Rows from block 31 of a small image classifier, named by matrix and row number. Rows with one number belong to one channel. Each number is 50 + 15 x the weight over its row's rms, rounded and kept within 0 to 99. All counts start at 0.
After each channel's rows are labels from the 100 images, of 14976, where the channel reaches its highest value: "strongest on" is what is common among them; "peak at" is the part of the image that holds the peak. Only what is clearly more common there than usual is listed. The data: dashed paths with two dots that lie on the same path or on different ones.
# conv1: bottleneck pointwise conv (model.blocks.34.conv1.weight, 64x192x1x1), inputs 0-63
# conv2: growth 3x3 conv (model.blocks.34.conv2.weight, 16x64x3x3, transposed, each kernel summed), outputs 0-15

conv1.17:68 51 58 61 68 58 74 62 50 74 33 62 51 56 26 35 58 52 49 23 60 52 47 44 55 53 48 47 34 80 45 91 49 39 50 62 55 40 60 63 32 60 62 44 66 66 41 35 65 59 34 34 27 50 47 37 30 25 39 47 65 73 25 51
conv2.17:55 27 63 64 38 67 45 44 72 53 66 71 61 53 40 77
strongest on: dots: different paths; short paths
peak at: middle right

conv1.58:51 68 67 40 52 69 38 43 18 60 51 65 60 51 73 53 81 68 53 50 42 49 40 71 43 49 51 40 36 36 34 55 18 50 52 65 68 44 54 57 71 41 71 69 43 58 53 48 46 54 43 41 43 64 83 61 36 43 51 33 99 33 37 51
conv2.58:48 36 50 49 25 34 41 68 76 37 31 42 57 31 66 36
strongest on: dots on the same path
peak at: top centre

conv1.62:24 31 70 42 61 58 46 47 66 43 54 70 54 46 23 55 52 66 72 31 52 60 72 38 29 49 46 57 43 56 48 22 52 39 48 49 49 62 50 26 71 54 53 52 65 44 61 47 57 34 61 41 57 18 59 22 79 74 54 49 60 72 45 52
conv2.62:51 48 68 56 41 39 57 56 76 70 59 40 71 48 49 85
strongest on: dots on the same path
peak at: centre

conv1.28:35 43 84 59 52 19 65 65 55 35 48 48 48 28 70 52 47 35 55 37 61 18 36 69 45 69 40 69 55 59 36 28 38 53 57 81 33 41 32 70 34 65 45 47 65 25 55 53 46 55 20 49 56 45 45 40 61 72 67 49 65 38 40 45
conv2.28:43 38 51 73 38 46 21 75 34 61 39 54 56 26 63 51
strongest on: dots on the same path; long paths
peak at: centre

conv1.20:29 68 36 59 70 51 58 40 53 35 22 57 36 44 46 76 30 24 43 47 46 59 19 56 65 74 69 47 46 38 38 51 62 51 33 41 48 40 56 49 52 19 44 78 34 68 74 74 80 56 47 46 81 40 55 23 54 72 34 60 52 38 60 52
conv2.20:79 39 26 66 41 66 62 39 65 48 47 60 37 73 46 41
strongest on: dots: different paths
peak at: middle right

conv1.7:35 39 49 42 45 34 55 40 77 59 53 42 38 57 52 62 33 28 82 44 51 62 45 59 46 41 43 51 56 57 82 45 46 48 11 49 40 45 33 46 63 47 40 50 30 41 38 24 62 39 44 65 40 58 32 53 46 43 58 41 55 77 59 54
conv2.7:24 75 49 52 56 38 40 60 65 61 83 54 38 37 48 63
strongest on: dots: different paths; long paths
peak at: bottom right

conv1.5:56 50 47 51 46 40 67 57 60 55 41 17 40 30 62 57 54 35 27 53 72 51 52 54 45 50 32 43 71 28 61 69 87 63 60 33 55 43 29 54 49 56 30 73 52 76 33 49 34 47 64 55 26 45 68 48 46 49 64 49 43 66 38 45
conv2.5:50 64 57 41 61 14 62 37 49 40 63 64 42 68 50 76
strongest on: dots: different paths
peak at: bottom right; bottom centre

conv1.46:47 31 57 45 78 40 61 51 63 47 48 69 62 43 22 49 59 59 28 33 47 61 43 40 39 56 76 47 51 57 35 78 42 62 39 59 57 24 86 68 46 43 63 30 62 57 70 29 28 64 61 56 65 49 66 67 63 65 42 58 57 31 39 21
conv2.46:51 63 61 45 75 39 50 52 28 37 37 16 58 62 31 46
strongest on: dots on the same path; long paths
peak at: centre; middle right

conv1.54:73 70 48 49 65 64 43 40 35 42 42 54 30 54 66 61 59 53 41 56 29 68 54 39 37 51 45 38 35 58 45 59 32 51 61 44 47 73 27 41 52 48 77 29 36 54 59 37 36 88 46 77 45 39 64 72 31 68 31 53 39 58 38 53
conv2.54:69 54 63 79 47 46 33 42 61 63 64 71 59 25 56 62
strongest on: dots: different paths
peak at: centre; middle left

conv1.4:43 48 63 48 38 32 06 34 35 54 47 63 54 49 57 60 59 65 62 57 70 41 28 67 14 52 49 66 47 65 39 44 53 82 34 36 48 39 54 77 58 20 38 75 37 24 43 27 41 85 70 62 27 49 66 47 18 33 53 24 50 50 52 48
conv2.4:45 48 60 33 67 68 58 50 62 32 59 29 40 52 27 20
strongest on: dots on the same path; long paths
peak at: bottom centre

conv1.53:62 51 31 39 74 44 41 63 60 28 70 30 79 59 50 46 35 40 56 42 05 77 55 18 66 47 36 78 49 49 35 64 53 79 54 65 41 51 52 20 53 50 51 76 70 36 33 65 57 60 60 63 36 57 42 58 27 38 26 67 30 68 49 43
conv2.53:58 70 40 47 39 39 77 31 31 41 25 63 53 68 47 60
strongest on: dots on the same path
peak at: bottom centre; top centre

conv1.21:34 46 51 57 49 64 84 37 66 67 32 26 50 65 40 65 39 57 45 55 47 54 68 65 39 73 72 39 66 58 77 50 66 43 43 51 49 47 76 32 51 52 33 35 45 42 44 58 70 22 52 61 32 60 46 52 34 68 47 42 56 53 47 73
conv2.21:44 51 70 50 69 39 35 52 23 60 29 75 69 48 38 44
strongest on: dots: different paths; long paths
peak at: middle right